From a checkpoint of a small image flow-matching model: 9800 steps.
Rows from block 3, named by matrix and row number. Rows with one number belong to one attention dimension. Each number is 200 + 20 x the weight over its row's rms, rounded and kept within 0 to 999. All counts start at 0. After the name is the row's rms in percent of the matrix's.
# q: attention query (model.blocks.3.attn.q.weight, 256x256), inputs 128-255
# k: attention key (model.blocks.3.attn.k.weight, 256x256), inputs 128-255
q.176,090,162,185,169,193,200,210,188,188,193,197,209,195,194,234,207,186,227,196,214,208,210,138,163,147,207,239,177,196,229,233,181,190,209,160,206,198,180,167,199,195,200,178,218,187,215,180,190,177,202,172,213,208,234,179,194,199,187,169,185,175,197,183,177,190,195,206,191,199,216,203,205,204,196,187,166,195,216,203,187,192,203,203,172,213,217,196,187,198,198,206,206,207,135,214,187,190,188,210,213,163,178,212,191,219,207,204,216,196,185,206,193,220,214,222,214,202,203,190,215,196,167,223,186,209,192,226,208,171
q.177,091,219,197,186,185,197,207,207,200,183,182,190,218,206,196,189,199,181,224,209,179,215,188,202,206,168,249,201,199,219,175,172,212,167,195,214,220,198,227,212,188,170,198,176,225,227,205,210,172,201,275,219,181,220,192,204,213,195,153,233,199,193,172,226,173,229,211,213,220,186,191,179,219,223,165,215,180,201,203,181,206,167,178,164,201,172,209,174,197,153,176,189,224,197,209,203,208,168,211,174,216,212,178,229,178,222,212,191,181,196,194,192,208,194,175,209,199,164,207,180,207,196,212,195,205,231,182,205,172
q.178,081,188,198,218,217,215,214,167,217,193,192,210,220,203,224,198,179,186,223,211,207,224,216,166,161,154,183,194,205,217,221,210,192,195,183,238,168,235,157,195,180,219,207,196,217,194,181,218,238,223,207,155,196,186,204,220,224,244,209,214,214,188,167,208,194,215,200,222,156,183,200,159,163,204,198,168,198,205,238,189,190,214,198,197,230,195,191,176,203,206,239,237,249,186,229,206,204,223,184,164,182,205,227,164,206,188,222,199,206,185,235,199,202,211,211,210,200,196,184,214,196,216,195,194,230,191,208,198,199
q.179,089,148,205,221,199,208,211,199,227,187,179,224,222,224,141,216,196,214,206,242,184,236,183,215,187,182,206,193,191,211,221,217,198,219,170,195,205,153,197,212,225,218,202,201,194,168,209,202,200,207,228,189,190,228,231,211,185,186,213,199,185,224,175,200,196,195,202,195,234,175,166,171,231,193,190,181,179,217,195,201,183,202,180,200,205,185,207,207,210,190,207,211,178,179,223,191,206,206,183,208,210,179,219,197,186,194,214,208,209,180,188,211,220,177,242,191,195,205,192,212,214,170,218,207,215,230,185,216,234
q.180,078,227,210,228,196,192,193,195,201,188,205,202,203,203,209,197,198,180,249,209,232,211,212,208,227,200,183,193,245,204,203,204,185,202,168,194,210,202,194,205,177,211,202,192,179,191,220,200,179,177,196,199,198,189,173,195,232,152,213,222,148,204,209,203,209,171,231,196,208,241,221,196,212,224,207,213,196,207,207,189,178,186,183,220,157,225,185,208,190,223,234,185,240,205,227,208,236,228,196,205,210,224,192,211,165,184,167,209,147,200,192,152,200,225,180,174,197,201,202,220,206,193,210,173,207,205,198,160,180
q.181,079,208,197,187,185,197,207,214,237,171,178,185,200,203,188,188,200,196,189,195,192,204,214,199,184,187,180,241,197,196,194,191,173,202,215,194,203,223,225,185,170,196,229,227,185,195,176,191,167,204,222,205,203,211,199,193,202,217,187,203,193,205,206,189,188,158,239,221,216,171,197,193,263,196,186,208,213,211,165,230,156,124,204,201,188,202,177,232,237,183,186,188,189,218,159,202,175,200,210,209,167,234,172,187,189,181,222,226,171,194,189,210,189,196,216,189,207,226,233,218,196,217,223,212,197,223,218,218,205
q.182,082,196,242,185,198,218,217,192,189,200,182,190,196,189,183,212,193,202,236,206,205,181,191,216,160,172,177,208,226,220,203,210,153,210,179,176,194,212,229,202,170,219,207,211,210,219,202,208,212,155,219,178,167,229,206,193,227,198,207,233,197,231,149,207,203,202,227,168,141,201,194,175,233,190,198,235,171,205,195,179,206,205,211,194,195,226,209,210,223,210,248,203,203,197,192,221,189,184,172,172,185,219,221,228,176,205,177,200,202,207,193,188,194,190,170,191,249,166,188,196,196,192,172,178,198,222,223,209,216
q.183,085,228,220,173,195,214,213,215,223,199,189,180,165,193,188,218,201,210,194,245,198,207,180,197,154,206,172,237,213,205,182,216,209,225,181,149,201,217,200,202,187,194,169,165,195,209,197,172,174,169,185,202,175,180,188,197,187,234,219,184,184,223,176,160,205,203,202,202,147,235,207,208,204,237,209,206,213,221,223,196,198,203,195,210,204,194,209,233,190,201,212,209,190,175,197,200,205,176,177,185,213,204,225,202,195,235,211,196,176,200,259,181,213,177,190,215,218,188,229,183,206,214,203,180,201,186,201,213,208
q.184,085,193,178,178,219,198,184,215,218,253,181,227,164,203,201,201,206,208,182,198,186,216,212,202,196,208,191,224,183,232,196,189,167,197,173,219,166,201,179,208,195,210,188,171,202,170,193,196,194,196,189,213,206,159,187,236,226,180,194,182,226,200,183,221,192,184,221,177,175,185,203,202,181,207,191,220,214,202,182,209,221,204,192,220,217,218,208,221,175,218,198,201,182,180,215,211,193,193,178,168,190,231,196,160,204,202,235,193,214,193,197,231,220,189,205,195,214,208,193,181,231,226,177,191,209,209,195,195,221
q.185,098,214,172,181,196,220,184,204,229,211,215,185,206,195,200,187,189,204,203,199,165,204,205,217,194,175,245,190,186,223,156,201,178,201,182,206,197,180,201,211,210,196,189,172,240,221,192,188,164,196,230,210,206,213,158,195,229,196,168,221,178,183,176,222,205,217,182,214,218,214,179,176,216,223,206,220,221,229,199,196,193,203,177,156,201,188,209,179,193,150,187,196,191,159,214,190,197,183,200,178,195,199,173,178,197,225,186,206,190,191,200,173,222,196,172,171,213,237,214,174,196,158,209,177,214,177,196,164,148
q.186,083,197,173,233,235,174,152,195,180,217,199,204,204,199,223,230,210,164,195,195,190,185,189,164,171,196,193,192,185,208,217,186,201,199,201,208,173,212,204,198,238,198,202,203,180,219,177,195,196,210,227,191,217,187,193,223,168,207,171,218,167,218,189,200,210,211,193,220,219,231,258,188,220,178,232,202,192,193,175,193,226,212,202,243,180,236,187,150,191,220,205,198,176,235,203,216,209,212,207,178,209,204,177,205,190,169,226,169,232,221,201,214,184,210,180,225,193,200,190,194,221,167,190,186,198,172,199,181,235
q.187,074,222,194,191,165,208,187,189,208,241,189,184,197,220,182,226,220,167,190,211,188,184,211,215,226,243,168,203,193,204,162,233,214,193,194,190,217,198,204,219,211,183,220,208,166,151,210,172,194,189,225,205,191,187,222,220,177,199,178,197,148,159,210,204,154,210,243,195,155,239,172,179,215,223,214,233,214,234,228,225,189,196,192,181,207,205,227,179,209,169,195,247,196,199,201,191,214,174,209,202,202,189,213,209,217,205,194,192,203,165,208,181,203,219,164,259,207,188,244,175,204,190,173,200,210,173,217,200,191
q.188,096,204,232,225,214,201,213,179,211,200,196,180,230,178,185,164,221,204,183,172,168,163,152,205,212,194,204,198,180,204,205,178,212,226,194,195,202,222,186,209,194,203,179,223,206,203,202,178,188,198,230,161,202,212,216,206,180,206,190,209,192,173,178,213,202,209,195,231,216,211,182,197,212,181,204,195,178,187,188,167,217,208,211,196,213,223,191,166,200,177,212,179,194,210,201,195,222,201,202,189,224,175,205,213,190,189,234,203,214,208,195,204,198,177,187,237,192,198,197,191,154,200,218,219,189,158,177,190,171
k.176,092,216,239,205,195,204,221,182,190,182,218,198,203,172,163,202,240,198,206,210,204,209,190,226,213,187,190,162,202,178,223,221,177,181,193,196,219,223,210,196,215,243,209,232,204,195,170,159,217,196,169,180,222,208,202,158,190,171,204,190,151,224,214,185,176,166,202,195,202,238,204,184,224,191,205,180,172,176,217,212,214,209,186,194,173,205,143,207,189,213,222,192,234,218,188,206,182,167,163,187,213,219,206,184,157,181,192,174,186,233,187,188,208,227,198,186,182,219,205,212,189,228,219,200,177,201,218,224,198
k.177,096,207,181,223,204,220,198,208,203,200,196,184,184,194,189,177,148,194,207,207,183,218,194,205,183,191,194,179,181,186,180,185,202,219,197,191,207,222,210,187,218,169,210,199,158,173,217,222,198,220,177,226,193,200,202,210,191,181,205,196,208,212,203,212,176,240,214,172,208,166,188,219,185,229,187,166,217,184,179,200,197,196,176,159,202,161,188,196,159,214,198,228,166,219,194,217,172,198,202,206,186,211,174,227,173,164,208,204,166,228,206,193,206,220,188,207,232,239,206,223,189,181,202,233,184,170,179,197,181
k.178,092,217,185,229,180,232,221,183,182,186,173,192,214,166,180,183,210,211,172,195,201,180,216,194,215,218,188,179,167,221,196,228,236,218,220,173,207,226,233,203,223,194,213,226,202,219,240,174,213,233,186,251,183,194,251,206,197,196,183,205,218,211,201,205,206,219,198,199,202,161,215,205,198,195,210,194,212,181,158,201,197,181,182,172,201,202,198,223,200,228,189,247,184,158,203,174,167,226,181,178,206,193,161,215,254,189,209,193,188,224,176,185,178,202,200,161,221,206,214,184,232,211,212,198,208,177,190,189,189
k.179,090,130,178,197,207,213,188,198,206,179,187,208,220,168,209,196,206,226,204,178,220,168,243,203,176,216,201,210,188,205,204,171,215,194,213,171,184,208,223,190,193,204,181,175,229,205,209,219,196,219,177,212,171,148,192,240,190,235,182,179,190,208,179,208,185,210,227,217,189,214,226,216,203,226,214,199,208,201,223,192,179,177,187,175,225,204,168,173,201,217,172,191,227,209,205,207,164,213,194,202,181,203,174,183,219,173,218,185,181,207,194,188,223,193,188,200,231,265,216,181,225,202,187,190,180,204,196,213,188
k.180,082,187,235,178,187,238,193,172,196,191,211,232,184,211,216,196,227,156,213,209,176,220,214,199,217,189,203,168,172,192,200,210,192,214,228,184,168,211,181,218,181,211,215,205,201,190,208,203,221,159,195,180,214,191,195,203,182,208,218,193,170,222,201,161,205,226,180,179,232,159,202,180,216,203,188,223,212,207,224,219,196,179,195,209,158,170,207,181,202,209,217,224,176,192,211,177,191,182,217,184,201,184,213,204,158,201,201,213,186,204,162,215,182,202,199,204,203,190,229,209,199,210,242,205,192,189,176,174,183
k.181,077,179,170,179,183,224,178,168,164,209,193,228,201,188,195,200,173,210,207,199,198,187,204,224,211,241,246,197,193,175,178,159,222,172,214,173,153,211,206,215,190,204,195,173,236,242,209,196,195,183,188,234,219,198,177,214,216,211,178,213,156,182,202,234,201,188,205,219,207,177,152,218,179,205,212,206,180,203,236,178,210,180,189,174,208,214,213,234,183,199,210,211,184,197,189,159,168,185,215,212,210,182,197,181,176,173,200,190,208,208,185,215,236,222,198,189,195,208,179,142,173,217,202,239,187,188,202,169,162
k.182,095,209,215,207,201,201,207,178,187,168,194,255,213,171,208,216,208,200,159,220,194,201,250,201,218,210,208,196,193,241,215,232,242,237,241,192,191,226,196,196,237,159,187,206,167,197,209,189,192,206,213,237,164,190,207,222,149,244,158,201,192,219,176,240,212,220,237,201,224,189,222,219,198,201,196,205,194,196,187,204,186,199,187,222,219,219,196,168,201,222,175,216,163,191,187,201,210,215,185,204,193,184,176,209,246,171,211,192,177,190,190,183,190,206,222,215,249,226,181,189,200,198,208,198,203,215,215,193,181
k.183,083,196,200,216,210,183,180,195,192,178,196,206,211,176,200,236,191,197,166,170,189,169,225,216,196,215,210,201,219,210,233,214,224,208,236,188,205,156,191,192,223,193,227,179,212,194,220,181,193,207,166,219,202,216,205,231,157,212,214,188,229,230,214,194,221,191,215,185,207,200,238,193,178,221,192,179,211,204,184,187,201,194,216,210,239,217,210,184,202,205,210,200,210,164,225,221,214,210,197,198,183,192,153,232,217,170,203,209,210,182,176,209,197,213,231,195,234,199,224,201,220,168,224,215,191,222,226,180,193
k.184,089,184,221,198,175,178,223,231,194,204,180,236,193,212,194,193,174,176,168,205,204,212,217,212,187,195,205,224,210,169,217,202,170,183,221,176,176,184,207,169,189,204,205,212,178,204,207,205,201,188,203,215,195,178,163,228,231,187,173,175,221,165,215,214,171,210,217,200,208,192,170,244,193,218,196,231,224,220,223,211,212,187,199,242,215,193,170,219,247,216,199,236,166,220,208,222,208,196,235,192,191,166,169,165,213,200,220,223,172,157,213,202,200,205,172,179,178,172,210,207,201,203,179,179,214,190,214,197,174
k.185,095,227,188,186,207,204,210,190,227,168,195,201,192,178,216,189,216,188,190,221,193,203,195,194,171,187,220,225,187,180,176,226,199,229,209,231,195,173,179,209,184,176,219,203,215,230,204,227,191,214,206,229,212,197,232,201,194,173,201,170,223,186,211,217,209,179,200,191,213,192,196,212,192,238,197,184,210,214,175,185,187,187,175,130,220,194,192,175,144,201,220,221,170,193,211,225,211,216,221,226,209,220,201,196,205,191,200,185,242,227,215,208,197,205,215,181,219,240,201,173,232,197,199,221,207,194,187,186,180
k.186,083,191,176,200,175,214,214,198,215,200,179,231,208,220,172,189,208,192,219,192,222,199,233,232,199,225,194,196,211,189,189,203,225,192,226,185,187,230,224,145,205,135,208,186,181,202,197,214,165,196,196,224,164,212,174,233,222,196,189,201,214,205,232,252,191,180,214,208,220,196,158,180,209,173,179,195,202,222,197,223,191,211,173,184,215,216,190,211,219,189,198,212,195,184,205,152,184,216,197,189,211,180,239,183,199,207,193,225,193,205,202,200,162,202,199,196,181,195,185,182,213,202,183,198,204,187,184,205,165
k.187,075,175,149,151,201,208,208,198,193,159,191,211,182,215,183,187,166,195,208,180,159,179,199,189,200,209,185,187,190,183,229,146,164,225,207,216,205,223,210,231,185,170,227,206,181,177,179,181,193,255,188,191,217,199,189,260,230,213,204,216,184,193,168,201,210,187,208,190,182,173,200,191,217,213,192,184,204,201,189,191,161,198,207,242,183,210,201,212,209,217,201,192,195,194,188,183,221,195,203,171,198,211,167,243,171,255,204,203,204,198,200,160,189,212,182,174,209,219,166,226,169,215,206,206,183,202,201,187,212
k.188,093,203,238,176,191,197,209,191,196,200,195,176,201,183,217,167,237,203,210,211,200,204,216,208,220,208,192,211,177,201,217,224,188,201,208,195,208,236,218,210,230,214,206,180,228,215,181,185,185,215,201,170,240,243,217,173,221,222,201,206,206,202,202,216,220,205,241,205,188,177,215,184,201,194,184,191,184,182,167,175,224,228,210,198,207,214,235,167,209,251,219,195,211,238,183,217,217,209,194,180,215,224,198,240,228,235,196,214,199,209,204,169,204,191,187,198,183,148,172,214,190,196,194,158,174,200,180,217,257